config = dict(
    arch='vit',
    model='image classifier',
    qk_norm=True,
    layers=16,
    width=256,
    label_smoothing=0.1,
    optimizer='cautious_adamw',
    steps=13700,
    batch_size=128,
)
Rows from block 10, named by matrix and row number. Rows with one number belong to one neuron. Each number is 500 + 40 x the weight over its row's rms, rounded and kept within 0 to 999. All counts start at 0. Numbers have three digits each. After the name is the row's rms in percent of the matrix's.
# fc1: MLP up (model.blocks.10.mlp.fc1.weight, 512x256), inputs 128-255
# fc2: MLP down (model.blocks.10.mlp.fc2.weight, 256x512, transposed), outputs 128-255
fc1.73 093:513515559466533444629545565529547485521591438481525483476481542553502538522473523472561495512455484474524520484492600488432524524532480567458536487470476483422485531447486522485470551530524500565443528438484555498536421491482507470568486436474470446501477443536500524501542482528480486487512524450440445448462577449512524501480521453515512525456504456553499583541421513498489420455583
fc1.74 072:521597516541490528498553555493447521537519444469511447465590587461516500463544476477527594455466447461497490487479474483556516492546532573473508496442506454477497479569530533463526540477471466562505510512553495517515505501451447535550449485465480455493536536397538463539556555441473508538484450508497463472513511490449428478501525502503486514536496509541449520494379487444559552520483
fc1.75 119:482511532502509470496475595558447527484499486563464476423489497529459553446493565536497509434482502542472523525462485413454608502511505507495580481530495552474488516554498506493508556475426549572531522497499463532494511560590460507496486526452475523540459473514483513540549532455414459512527492449464518536599452435465467526438528554429541551491414543546427526585484539429464511509561
fc1.76 117:534503420612509571462481414462462536531467619499529473480483446486451569441572542598484462517561479537497417592488471501588512495477486512535533542497538514530470478535522532590536527485393549483489528486495457477485515479476481581494496461520526539488590536500473496495542559447571500506511501528530520547550507455510481520460573499466513430533497518463475423495513461495537496428417
fc1.77 107:462522522490462473507427509451420515475529430458498441449559515489513458504498451470526504517516509466495453475486516447544518504488520472548516472462514493516484457605524515499434476460539547481422486494534538458487497518537476455491477465504493490498560475445551481489460501492477470481484464483534483579510431430466451513541459485452534445515417519592482450476492542503513561524545
fc1.78 091:486539477431475509508479491515543422436469538482519508504503553470454517513459471507582503460519517538544456496499466516466553529548506433527539548477504437422420496497533515371487524565472543532438550516473490536533463526496500447482527449506467457525454536528526446428455546452519526483387495507537541427473525466508529474480482527448488507534451530537463531554410478552478543505529
fc1.79 099:494519454545444546525527551460552526473441433412558526540505545467486512535479540527440506488494473370536509520495495549500493465633521532541473530428452485467449493495531528526548492527565499550504531497458469521521482471461574519472525490491442464520469490513540494489526534505569507532572584466536559521427550519517487486504516473499469429550443570488483479522469538518476444413477
fc1.80 120:541494540441525480452554601521456444535483476479472548539479501451439483510462501512515538494520544483531536470531507481440509540526573513405454463505509519504454417447524523467500520468515487533559531496493473505511551488500481566513562527478542494536412517551435498521453520466474539527461440404467513500418563509466518535510535607459477503516504565528376505581483523482451523575552
fc1.81 064:496592482484504457547539559509578539508513465487544440463494535491478572441480501502476562488507456480491499475448487522506535558518573519462492551444492520465412503495539514477489582465493568545472520504507502470473490592527504492514499458485511424449462531512504455426458542429506453468457491507516483492497540466510447527452566511465558479517533495552468511552352460499525485525495
fc1.82 104:491536606484494463506581492512530431504471517556569533467475526451414555440533474477468485478452485481514482546474409509490421582482524555524543436476516567500475496449566506508572504466442521602491484534561427526529518579491462495482454547482435511553516549496511516527498496538538516531491498472430424490529508537485559469538487611514512531534465524538412513533492485496453469475502
fc1.83 120:464477553468538486523529517559488543526503524460522539530499490566521460539457486542477550420482460487419494463469456498481509566496441455515479480484546496444582547461491529404473578464519467577503536540480534559518515505494477440490564524415525476571504467553497575557547481490508513490472567496496568429460568525518524509461486537471515524462577558577534537451460510484479561454546
fc1.84 123:451495554483466581473543532553501526502438476440518494479532429484543475485521590465538529424412478518504460468436526446552424518455530456487479464492471463539502516479472523489513489444458477493543495447573461483464438501492418515517475556473556500424509458497532476465556495468522503510472545589475460533550468488532507435575507515590516548538555491513489423502488498514529543437579
fc1.85 112:498480586592537475515540465431568467457479414506493533498524609488507554509467463494505545477531393420501533449472483539480584542508482533514512487528502579453467515501441507470550481545494463516495471529559481509528541488503477535488502470520488546492461514527443443468450489493533557488510497506571455475547537497477482527562509468467527490472523539462481527552460473511510484497568
fc1.86 105:535502465521511492547540460497473446626506503468609443438560571471497513493522466482548538474469506484505478453499468528530498492449477493478461436440476421516548378468502440546530496434494455500522536449599493498505444481463433522621451464507514418479487530460535492538549504488502468480523519471503491492525482553510455550468474521523527455553581492572474493518477502521595446490540
fc1.87 086:468582487491466515596502486500515534535518435509474417455490566486474519471461500540504540481530513482531474453458460465460503535516511501513526534433491473499476486536535557475479570513511554483410529495547508495483451517536526496602486485466496431463544492464559422514485513443437500427446470462516519483465516494515429514451538497419532473524483532569493541538408502476545442543493
fc1.88 103:483581493456459528479525490525450508507452522532466432497463537453538467474494448503534555517526461490439510464566468456521468485476495537467468406576570481568466547519556481498548518486498497534499418422533488538454472534507502548589484432480530505419429548484437403465541497522478517501520450499502551536484417466483493504545477544515584518511469465489471482476475409524541528555525
fc1.89 102:500515465589461573484583507480533500519464444420549470541506528443439507526480464497467518486460491384501502544505446548523468502631530553475491557458456489472392499452513514534467477510552475511523512468472476491473537488464556492505542481487491516522519507507510461541504536443563532494532535421536496575441557478484492517584516449523501456540473523485513475473472540512480449457440
fc1.90 098:579496429563522537539583486425473555407499512457567496544512504529539440510466462514468452479536458457519488478444531478457560499512501581394446483499482410503488508470547588551457562507533478521473477529493541546513535430521443584554491537514484499464451472421476491494441556447551578446525489496515551439447600424524462469495501510458460517531439531461510507544483476549515513485523
fc1.91 093:517509510475528503465518450524507504477539483550481424533488469481407549508429507454509482490475382521485516476542453484477483487527464488529491488549537517510437499510582516509464475514499551485477424495471455446499535491521531525541536467540586524505409541460510541476523579456502529491518522456516409508462498453499510518458514528538523463497432487444522493499481479496554494564507
fc1.92 101:541560501538461571551583479521534510557486440497518453487533512551535450517456505543481561479489550539534476524468516533529530531518544502526485495374473373536566509530468562501506517535525461480474485446494529517509450478525442441550502531546472522469590495402581383524520486459514522502488462493528496507473486484440455563539507494535522478587503489568515480491474537533520473490495
fc1.93 119:516521562473512472474512576581485497530503498496498563512529512536499512477511532474511523439533448513467527500520530483473455517503486543412593539501485530539467488510491515402505489486478569468449501531499505500508472521482543504552512420486510507459465494515522489508504528457481557570453459510462525465527537459494445537520509502412519555530513456464426494568477541419572551575500
fc1.94 084:491527496527584441549491496440467457490506456508534532455524571460490521454517515512506529550518412519459510465461502526471571567486547497512532507489470513464415470512525535445576535500414557602459545475538493468503483587494488496479476455468541451484478569510555486457522518508507513537491520475448424443545565549553448459451524470462502462463487492511481490534443451504512458518442
fc1.95 106:527515474449498494552514485510432471548480501479527439462615490449509507399567489460594531484520450489493424503509446432562488461475501545523522459513550487543469428529495516551523530475496543451514548464620483472552467511516492515561358514507515438488574564454534482475527518526542468467513435475546461596562472503478433541530484501489478506528437480527458500515483490480591525568416
fc1.96 067:534566542532533447525499538519550487534536472477438530414499527461445498446528507539535477500579453490516496393500532488460500500475527564493507549472507495487464485542563531474497570467428503469384543537507501491546483543491543500500440433518496467446524509486540480495529520423473530493424469508499450441522527485523445502517527550532529507549502527530515539579379471451529461546501
fc1.97 100:491549484492490526483469592490536509431492518598479463559470528455386519472504574459535463451440507510535526500509453469503478524594532587366564495525507553435465527548526493510448532542479556472516457531487421565522491565475555532480498537504509513497435525455486490565491570520522503530502465543493476440473553518450497553443531502545472545485460495493517563542498480468469522530451
fc2.73 107:560490454526538554475500452475497590529561522522525560498510422448469467474481529565467478478515481525492457541522527463531497494483469502540560546462501446515545480516500542519545513505434513473473543509527445598459507530545507500503542453477503533517607474460533551576482460516526514500478504555500497537500465493473527532440495528521545520497502496515523528468617464498552543495401
fc2.74 077:477503548525507480461549512541487451550501477481589544463499475513502536499454456479589479475512445484450456558542551439490539538526460507528504509448463542451460508479588470547507489484487528526484519503505484466481556519522529525527554436545571506456475585517431405431523545455516497644514510497458464566508461473474515541501482535464501486527488498539474490526482508476495552587461
fc2.75 142:521485597526525446483529477520471485599457545508431515463534503569397520505509551545510510479562477525451506525477430481516505509491472511492510468508496541523534437565463455517569457468409543518459433541544478587495509541521558508533430501483472558566453509531391512547488458488444479589551514542494547484493512506487483555480549602474545546520466501529434471562521529450548496511514
fc2.76 118:461456559414535416541477557615516469504496454494442520558491541570486468519490481500520534510475496478512593407497494465399521452524442484455463495528512517511460552508465438518492482447617501592495497533470462508522499514513509414508506482462508458529373486479468495551522429540428485494512492482459529470482500492516521495552486512499525534492509518540484541525424545476441507616531
fc2.77 111:466547531516515492540511483525569526449544501510482508530475461520436541505477525434491388561428590480493475446523476438470444451517492503554496573470480488546538532441518469496478489494546542493456422459487477584466527532511483437525532580502502514613495445497537561409496461550506534501455505550502555487476522609522509495552525473650456544496522517502523501450474506495487431490485
fc2.78 091:495533477496500482513579453559504495421552495521487428536532493503574549471487425503436529509548568535479480536493532485466460509453501417516485447526561417488502505416534531442541558496422525513458574465496467487483395537507555501491522446488549556481599534513392480512434515490504462468516532411446459538476484511530491541493518543522523491485426463463545472496435467485469561456494
fc2.79 099:474452604477507439447482540637452494567564550517446516434536398551476517519521522494575507516508561482479500502544438508494507493477498437554484462498525513492531478561491474448505511475471497525510480502519505489489467585562458485463421430449497517557516461490509618519544447461451476514479485581456452528469400526513538476544510514459480539529518492513489494477539442514556569558523
fc2.80 105:490556487533500537533473468469593571487572488516541515464475477508535504512459492558484477487491481510513470528490573540520470507480486454640513542458482479491538542512475509491473485497481507429498507542482517496455491494505500475475499451510515547509680535475590479543521476456549535485480566568535416486508531474504504541510531391529466504464510497455552507489584427522495469366459
fc2.81 051:487479476520538462508525464469489422477556456486486490485459493518505518503499524548505545526493492509419496559453484502436535557474566502506498491498498523473438478499563498563474449442515531572507532553478451450466456457518545544475536512589541456478461480490425478495531502425476621515443523497511438443568512466521492468468437465543545478472513504459448481500440524481461534530449
fc2.82 108:533499485509484579519503499607597569447510458548465482620468501446489508555417498542513515462439492474517479432491510485476460485494471492477473478513431475547455623512529549510444545533594507484469528510441529472430504508465523555548558542481522509480498478434511454486511504471548526445464488475463562528483477531490513453551489502471473514480514490482538504494533490552440537508505
fc2.83 115:520507481507490537450473481463473564586527540545432435548482410559434511511492549498468442486529479543489420525484491480493542626518459479489525519511501520486498575526457525544446468522438487462544421477520458536462531448488525510472524434488476520589496495480498493624488512456515461568516449588480473552503481500512484583494514465536512531462522491434539531492600537486551535532441
fc2.84 126:534517448526510559533542498443512542437549450518571440503534578421517530543536517410496523488373517502476499514499512477504489499505493587492505525476453492500442492498434457494482476526548472536477503506543446485550530503484477530535551560433497453491544543437612525519512517542538500458490494427507420503478498416537461432520508440494488551518523466525479532467516454489494451422578
fc2.85 117:477461512537498464497536501476506423505453475500509475458539530544530514464460491499447498552527511466489568494473460547483498419486468563508515517465531547480519452486596535484570495516474487520500503470517532500527521512493507492483461482517516567543492555516464505512522471521481491522558511514562548456508538559492483484612479488522440456517557496520477509478472510528501454523478
fc2.86 104:546582526488465529513463457473457476487448453486494450495509555517514497430534464427493575484503564509471524476505570533463524520523419448499525431493461475496468432494420511550551468485516509496493530485546504415521483461443465514531509506467508517519455493464441463527494456436491485493513537467516499432480507483468430493468460572507528480529474431532490529540456501491525485413578
fc2.87 082:532430481520440520436561527484567500501567521554520579493488531551561551490472600503458447539497561475487475536551496472461495544499538491489572439528497532483553515408565468492508498557529481529491521434497518575503522504405517493497503480520506559447513543444490433540494570477534525586524511506498543480536580522475391484473559480502528464472529496538518569562431512480500511505503
fc2.88 096:614500490559496475510537470523561457496464399538456507539505471544510541468478547525478441477456513510557498538530492451553512442471536563467546494486443448498568494502448522490573464483453462426483576448544463567507514515550454455468485557551479526535606466531507489446470483548537518568516568590505499450548563536489465541506510545532506526519509476551497470512508495515478523498451
fc2.89 104:451464565470527455463463517634437546556517500518508521377560437549508553492535505486623459532493560491496492480504458494462502487492471513543507466500497526493566480558520497481469499482500507534497487445549488513490483574515504469506410440475515509547492510485546534522504459497441481505494531565454538488510413532506475394474477490463489511513525532532501529467498445460618516552533
fc2.90 104:553504546480509502410520498554496507595426506487513470502481420431445445484492576458541520459515440514501470513464428527490484570503539471547544494494519467500513477531556509508421422463494445518475500541499384543500559458562568562441502539495556527598559490473528576516464504451559497565427469564507523551488551563460466531526489537521494477504587524499483513469509511480515556463470
fc2.91 097:468503484508552508554447445502510455516515517520422483464502526548475496512510521537554527484471464528502450436497502432521507532513486472611518511490467496501617481505463567522446507497459505468521505500557481471488466453504522531532450522532458468509543471518521431466461526475491478513468499503521475539498523483497494552523470515483453469492450478501555493480521502521573529442496
fc2.92 111:545497482562479559411470489485483524443506520512598545527558447444502522475536508544510478520435516462512494540486528542524539569521568568470485466495482499480456489500547510486508453483447508560504524490553494506518488538477496594474511466451490629466559481454464514441480590482575534490404548470525532506533592511506521532438522457469478549470471483479534469493444449416509543459482
fc2.93 126:518529552543525469512516568458561575399447562521547564494552514474579536480500519506527512559502523514515462490520614472487477533534460525474499507458492432508543466467435511486533508432504488508531542496488538421546539558522499525576533496482458544504517568466509523539456482473567526430541471492515522523480513472551540440516483509544503466470527525488452498545594523511553487450563
fc2.94 082:490471496521520535512521528486476457481498495496530517504494453467487424545483532506491632444490559462450516466555504524474506488468546533498461499463469563547442475547436507474428534504551416531494499520513539491456462472515613533558566493483542478514523463493527523478562487419436521496415450456531513441448470479473535512535476535435603473507500491547462482479535490525439467482552
fc2.95 108:475409441470473446459467508410524582415477508469529515550509506427588458534470487461443511506568549464483613531500636529460507479523551452519467526475550519488496499438492470516504516503568443493512556523502523553443542509504452473439598497434473547447444494511471513480527495419497482500466520544476575496460461528557475469509485485541509502514545479507486463543441474514483547472544
fc2.96 047:487464502490487548472517520432503497501513551528513572550471520424476503490484482490473553459521477468534464474507494473482553487535486509437503435527423475519491463479608518445433496529490541493505495455564502487462457434507463547541376510513458440400466514419484520487498541396376471470510439443486503508608536470533573516498493481493439489513531471537576473474560416470484509513570
fc2.97 101:498496497471491502470426506548413542505506496391518481445515479536538428464549481415542528570564504496516455524407537456522498501514469452623535564524502501482441442549468552488475429506508494462510560498535476437492490395487510497520488499497457491532471509512571527499527459410491479476541523497529505545502441399535480476483500536448484521531514504499495507498488495514546507394542